A small text-conditioned image diffusion model, trained from scratch: 48-pixel images.
Rows from block 3 of the denoiser of a small text-conditioned image diffusion model, named by matrix and row number. Rows with one number belong to one channel. Each number is 128 + 32 x the weight over its row's rms, rounded and kept within 0 to 255. All counts start at 0. Numbers have three digits each.
Before each channel's rows are labels from the 100 images, of 14848 (inputs lightly noised), where the channel reaches its highest value: "peak at" is the part of the image that holds the peak; "responds to" is what is common among them. Only what is clearly more common there than usual is listed. The data: made-up waving flags. In brackets: how many of the 100.
# convs0: first 3x3 conv (model.enc.1.1.convs.0.weight, 128x128x3x3, each kernel summed), inputs 64-127
# convs1: second 3x3 conv (model.enc.1.1.convs.1.weight, 128x128x3x3, transposed, each kernel summed), outputs 64-127

peak at: centre (29)
responds to: white (52)
convs0.78:148078144126137127086128156147120115139114099152160170203160106167138129109171145123101153187112108103143140132073098105152127119142102106112149121149140136081127130191101155141121108156178115
convs1.78:115127218113119137169163152128202128118145070136137175195166110142129135101152012085108114106132100122115135077167133156114121137128128108153117076096163157105069101128140134060146248146132156

peak at: bottom left (39)
responds to: yellow (51)
convs0.19:159149165087086154104128122149080134170133109109097149167117135178100153121120132059080154115121202128172125122086180125132158124151168164116097088160087109128168135134097080176115128162090150
convs1.19:102146143111154135091133138128068136134111105120085152118085133089139145150118115112040144111115103136122085128219115116151098142087153128063056148159101128204128114132116118141076138111181120

peak at: centre (68)
responds to: yellow (72); ring (26)
convs0.49:130123146104071129097128131137099090079086175101180114095128143122193146112120171108091149067141128121091144146137153111120082135138109050106105150145149128109121163132176137108124101087137129
convs1.49:125094150171114149128176106086134180128092126093166128193238123129124138133133074091138066139179140128169163118075149127091137140125134151141086114186091174108100141140137177118127128146141119

peak at: middle left (33)
responds to: purple (65); green (61)
convs0.43:110128081148136132134105177089145134165121128132166140134079128118128143089134123134163094128117116143170100093128116128062164114065153156148174144133141155100131129128096148186155126142097076
convs1.43:156103141110102148161147130122157105116128157100107128118115096138128135143138127166160128141128114114080128102115128109106128128137144128160076156140115161213117159121157154104128128148211137

peak at: middle left (38); bottom left (30)
responds to: black (58)
convs0.15:105116156166143092113096082136128082111164143095088054133177125098116075135124139072162113082112053085094128155100141137106139132128104171167056096122114135136139158152131151098151111156120175
convs1.15:146094174127150113107100141146128157128167237107133128148198067129128102128095161170142115124174131136118128079138197153182128136126153103068149176148115111128090133184076096127105111142139116

peak at: centre (68)
responds to: purple (58); yellow (47)
convs0.51:135181119174110111069167145184107124104102192120099126162114023138170123136108101044073109088081093117104147122075131132099118133118109078099149074137124171087152106091133146056114173118087128
convs1.51:128124121118128128144175096112136136117105163116114116202128101083127145140137101147135110117161067146118141072086178131083138128120112175045154106157115136092128146091112128149109120151118170

peak at: middle left (27)
responds to: yellow (45)
convs0.50:128140141153119122096141166134040106085104150184152098181093179164140149128108133134158135092144121109150126116135151060075132171099137140122144072121139166063119124101065140113140089128190127
convs1.50:170149250115135143135165140146144145146128122136119174140199118134099148116160069136133119150140136128112128108163067131099128128118150132138119090135129108158073240148134100139126220163138146

peak at: middle left (51)
responds to: grey (49)
convs0.123:141151153121109145114127128165028217099116200146133113115140107159084096121076153084103081103158116113159106128126139094177123128105106156152134162155153125104138131117085165169130142151133134
convs1.123:127078181128145123069167142121128155128134175117085138149128077137128157102137183106133217140121150121112128068121136073147134147111144156078109137128112127196029148135094181164135188128179128

peak at: centre (57); middle left (34)
responds to: blue (70); yellow (62); ring (27)
convs0.53:131146135126102109092153169156115073105137140071144105122112056130192124119116147065081118107097157118122136134153153117107079131114138093122091142145110126120121148139122120129132149099102115
convs1.53:123137140199128114146142097109133159136110161120120080152229091135142144119150115111135050099191119141144138119064132139128139134118102181115157152145090153099153117165149147163108107125154120

peak at: centre (42)
responds to: red (58); teal (54); saltire (39); many stripes (26)
convs0.103:132115213105109109222121143166162147105110142099122147155120109121096205136128128104059116158158145134126128125169168106089104137125172102142136134097113132115178088197123147160107113114168087
convs1.103:128115183141123152123161128084143106089081079131154122141128140170169122151146142128190128071130115075132117108104128162068128139102115151182104164090111186145177091163148111116137017157116114

peak at: centre (42)
responds to: blue (70); orange (49); diagonal split (29)
convs0.80:151106192143082101098051144138155173134160138167154104156145096128152134128102086089156100076104104129121117074144156128136100093080147152116184124117109106128184128128128138111121120132093130
convs1.80:114187162124182109139100132121147150189113156105122143103167095136133133124084215151121150160146178104126119175138162128147121155131129158103134112139112151131070125128092137150102206120154109

peak at: centre (85)
responds to: three horizontal bands (25)
convs0.7:144143181116132145153129133206088142133117223129143113147155004134147167133158119137122077108088185122150120097152138169186147121120102126142152078116133129078194116076153138151116126132152110
convs1.7:170085137164128169127157137088132179109137141116128128148218091124133139115101143100153166117161118128129147115138176086125136128120128137112135170114070098164120161137103094111094122151154138

peak at: middle right (28)
responds to: many stripes (49); black (48)
convs0.125:103147167140134136104136141128096141110128143084093137199115104161148123137109093141163117106126130114147128107181134138158110157053015155136121105100112119050128127082117167153124128157127135
convs1.125:163064228154111138134189139136155131099148177110099148141154117164137122150183136128147227124176088130123135083145175143176131128105115162140123128099119147118033131091135158121108207144111114

peak at: bottom left (41); middle left (40)
responds to: black (61)
convs0.102:130163096158128161128118172138164117140119122191133137164120125139133148128131132138151128153137118112144128088096161140174154128128093133168199179105105128143150104016174130114128098078169128
convs1.102:106106163088128138090125118150157136139128128128139110119255126157113138123147138106124137135189188135120133134167127148131137109128128170103101109139135053090105148134119121126134167124103103

peak at: bottom left (35); centre (34)
responds to: purple (52); blue (45)
convs0.64:083084050103103186114115136170137131135111114102150124174069137133064116096126124143143096148140122120128118097141174124085059140118078159101167123132127143091078131143154137128100146112148097
convs1.64:196128155221128106081082137106142111088141122082116137084128114143128130098112187153128077116142151128162128097126102158145132141114156100174057181113110153144112120141141184110133128128151161

peak at: centre (37); middle left (29)
responds to: white (59); black (54)
convs0.122:160166183094173134146129132155124158148118186097180167138136142137125134118090126077205169073124155127161084113114113154098127123154133178096056162125120052121177104120129104109165149120124166
convs1.122:093119138128170135108101129149070153136129172159106115148255049141129128139126139123116104158160120116117084136137187128157147139128155181077152175117128143095105124136099174185123128163071124

peak at: top right (42)
responds to: black (66)
convs0.69:130097115155132142115121065137149128128135103177189103140163137144077138113132135104180121124098117115117134128096111128137176128091128091140114128128075084113155123167136155073115114143107138
convs1.69:139162170101152105128099129134128142171114161128072161136255142142143114106139186102153180113134148128133134159195122147117161121128133146108138108135110124129091176154124130175108152093124108

peak at: centre (64)
responds to: red (53); pink (48); corner square (26)
convs0.4:150132110132129099107120163177151152195130188094158098135161128158071138147097099212118140135121155114190139128107187108148179120143144118081137130180124089118167093094077113166128128087128079
convs1.4:096082119094159109086136119128128146113142121153122103128175000121111118150145167094116142116078097136138108130111113154167121142145128081110088155128117116140120144135162130110105128128159091

peak at: centre (41)
responds to: green (84); purple (51); ring (27)
convs0.30:103173211086148151134100112166107128130123144175114098106086058092114120126127128139092116074128137090146130101145141128094121101082128157073124090093142106128111146128077113134108168095114147
convs1.30:141128181136116128120178145134181139074150123123113165122128124112098128121128160095136169133124089119136135138128170120134130129115114128124123120118122122148000116128135153147158198121140124

peak at: centre (62)
responds to: green (69); purple (67)
convs0.5:095128076141085141088128120128139109143131156170122139128128073128156131116114117136091100104098152113097113091113135117050063113091015089126151171121068106082122096128087137139118146134062132
convs1.5:107118161150176098128114123118180119134106145078122136128089132144121135135119170159122216129126171117124115154157186136128112161128107143097137060140122128128095163155114138175121220117138113

peak at: middle left (67)
responds to: purple (58)
convs0.106:137167189106166233090158187128207168128142152130141141146128138148170138124178090112116109118148088145099117100101135114056139110147177148141113128084168110128109075169141106120087104120128145
convs1.106:095093127179146159130083130101164110139138161163094147118140159120156118146116116147166105152163079142097091081140128149128134109155113123137153128139086138149116082095160171125120113114028134

peak at: top centre (31)
responds to: white (57); black (54); pink (47)
convs0.39:128086194117127165097123052097101189128140117128135128128118137116172153121107187115142099089127097129145091152088066121057109092094141121096108118113114146128090175121142085084110106111096075
convs1.39:162116133156145135160170185105164096128140174139174128105156139148142134119163137118195087090135128149140109102138135128109128128116093118176107218142098104113119151174135101076116118140144091

peak at: top centre (59)
responds to: purple (51)
convs0.82:147112082140136116085147073154154103113087105162128136136153148114142119116128097128089136174061129128153131112147131089134164128135185110102100095146128106094118054147051112101135105156117128
convs1.82:103136116077128159098126202189141092175141066144127102148255183134131134147144094076121122128168107162106129116141073160179128118117097123107098097172099121128128119137164098128153128154121173

peak at: centre (63)
responds to: teal (72)
convs0.6:122128178096128130186116211120210124161148128145128105111164074113210117128150152124112106111106106152111089114120215129084139105101103090139105123167128134171190135097181119129121172034112078
convs1.6:150133170136100141149150097107137204030136153099128106142208101149119109109138104112141139124102050046128198128104193116163192142133110107122186154113109127128168082118081128095151177152179135

peak at: middle left (66)
responds to: black (69)
convs0.101:142166064135096125100128179141079167095142182088097190129128155153000102139111137138125146135144158128166140127226170110162128141164128162075111113129145059094142098154113130190118117127100108
convs1.101:062082206105117084119144062053172137133069126143137141155146131169155128163103200128100126104142125131159122108154070165138098089093152097170094127087117099128112164131121110117082148095131088

peak at: centre (40)
responds to: green (71); red (46)
convs0.54:100205134156112133114122128111095110087118187150122128096122091092185098112126127074167144114139153094198156083116175124092047153136121094136051169106155152118054155086119161140083114137084133
convs1.54:139093103136117140128128090102142157135065114128144145155105128121138152181128055140134116099128105128109112144114179118128144128116128128087149116141046113103144161128140180157128118128126113

peak at: middle left (67)
responds to: red (53); plain field (30)
convs0.0:105115055128169135121142135125128141138119128163128150128094104163101142145172132121128128143150176150162051128146109118068078088158153128143158061146178146137128143164199128126124161118128097
convs1.0:111121156097136119127187136093161133187172179148170154078151162113133128130117083113128128140138124141156084109155103128123173133149118108132116145105073096104010187130133107070117199131131116

peak at: middle right (47)
responds to: white (70)
convs0.52:128169190179121057142147202171234177152128154126150134095142157157145124128115181117133130096136101144156118144164149129088146128117135080126128141117115069115161141168147148112072180106094136
convs1.52:169121144175117120133193119118128162127128206162133125126133099146145158116151101157109167156155113128152135085074105088119127128144114128082114122136137143153061139126072169149128255145141154

peak at: centre (44)
responds to: white (64)
convs0.74:137100106115114116113128102159133128102112149104187127103082157184162145098163144115147093153191143128114120141127143144104138150151084103115077120144134102085119162155163117151086058119113152
convs1.74:159134099114128133198075146070145164128132116128136110098112188139128132091134088189135178085145169147128116128104128166150128146128095128110126103140107092098098108107056121108156128096108126

peak at: centre (63)
responds to: red (77); teal (63)
convs0.20:109186134136108076136106138143185142157031167130089197119097118148150135099062153141125097128091077113122186121130128062099108124128151092081134112092068109128160125163089090111103144179093097
convs1.20:085121129135145108105128119098099134129094173076109180114199109136142118128111168144108154146133184100150120168144174138138131140128157107081145094140115118132106196146080128187127231128150124

peak at: middle left (42)
responds to: red (72)
convs0.105:106114154127116117131157138072153082050112106162124127111090154162116147159143138120108174056177092047133117130123103139057132173139087119122071082115094112125102115166148099115154116048118168
convs1.105:111128154147147118138103150128137137136116218109128116082128080135156102118127083170149099118139133138095109095099173124138126126143130146068104128162071224154136038109097144111081065134103128

peak at: middle left (36)
responds to: white (61)
convs0.10:127085075150134133115148170143107141099104150000159154129117104184087128152074167157060137138145121140144125121140127096128143141099180146084154113101111128102161063160148172152165151098170156
convs1.10:098111178105117098089135178139139128204171156128136119186195128144089124135113118063134146143145115149107140077110086087092137090143110134120153139097116108118101060064108140137106181142172076

peak at: middle left (50); bottom left (38)
responds to: many stripes (46)
convs0.62:116115125101127154097139102139134119136118095118088158170112090120172161128128025128119111130108107098130136119100124100134151106058128105150162041100128148107109130024126123104135128135128134
convs1.62:112140211126137171102122161152143090128135163175153143074139117194128101142137136128121125151170138121067100088123113123157128109139128129088118157137148182099128128137079174143117123144127152

peak at: centre (47); middle right (33)
responds to: yellow (88)
convs0.118:123147176105086124116147135088058096175087128136153087076129117116139081118077167105138093069084144131132190163143089162142073087163091127126176161168110108173172158081140114105115102064135120
convs1.118:115128152137144140139113156109139164092113154105163104118255136156138112101081184111128132087157149142102173118066170134115121148104163145117090173107117091075074153151096139091095140155117112

peak at: centre (66)
responds to: orange (64)
convs0.114:138141041158167069103112092158138139153128149149174138129100074139136086128109098093113126165144149159073108093128139141147100112176140108108136129122128108152165113102082108074135128116102110
convs1.114:133113071136138119135112128070137145171107136152103144094043128092114138101089150139153141128126108141145128124087146119119142128080085149116140128132128147101114150141107186133141157110161111

peak at: centre (53); middle left (32)
responds to: blue (59); teal (48)
convs0.120:092163000140138094117180084176124128118142246090124109154164070115078083128162134085136128148082128115137130106156088135112064152114128116103105116104121121120113128093094175100107123118140117
convs1.120:092063157126087119115143128103145187125099143128122128172128128112135158161133172154157162132151104139103162050099120113140148100200138155106109140147107092137128156120182158136133144097128142

peak at: middle left (39)
responds to: yellow (67)
convs0.8:127124255137157128128101142130145141142111149092084089113128126138176125160108128140081137056075141107109174141094176106144139083119124105102128117141112119165116110128148135122081104130120096
convs1.8:124121233097152112112124128128116154102134175137144187150182117141099122128119145130138153152117119123109112151173177135129127144026146155134090095128163122126106176147097107224167190133143134

peak at: middle left (66)
responds to: grey (64)
convs0.29:103157030136145128120138151131113131124095168047167121154146124130085110160091115105104135071128162116128075108161085157096093128128128102110097084131144121128103104156128120133103156122148128
convs1.29:133128188156128118129124124151158150128135136133146116139142087096103141141096171128086118137151148144115108117138128087121135120128140181109071142122128153160115166237032085141118128097170128

peak at: middle left (52)
responds to: orange (66); yellow (45)
convs0.32:165139105161130137106086133128094119128158128193112130139116061123139125126169076093143116106137128130108083128130120119112110107100128141045125042153105124111116128060157076128128128120048109
convs1.32:140108141189105109134209091139128121153141136094142161153171130141128119126143189117117141107153158139163124166172158157136144142108128112097098121099125151123056157128104180096139208128135089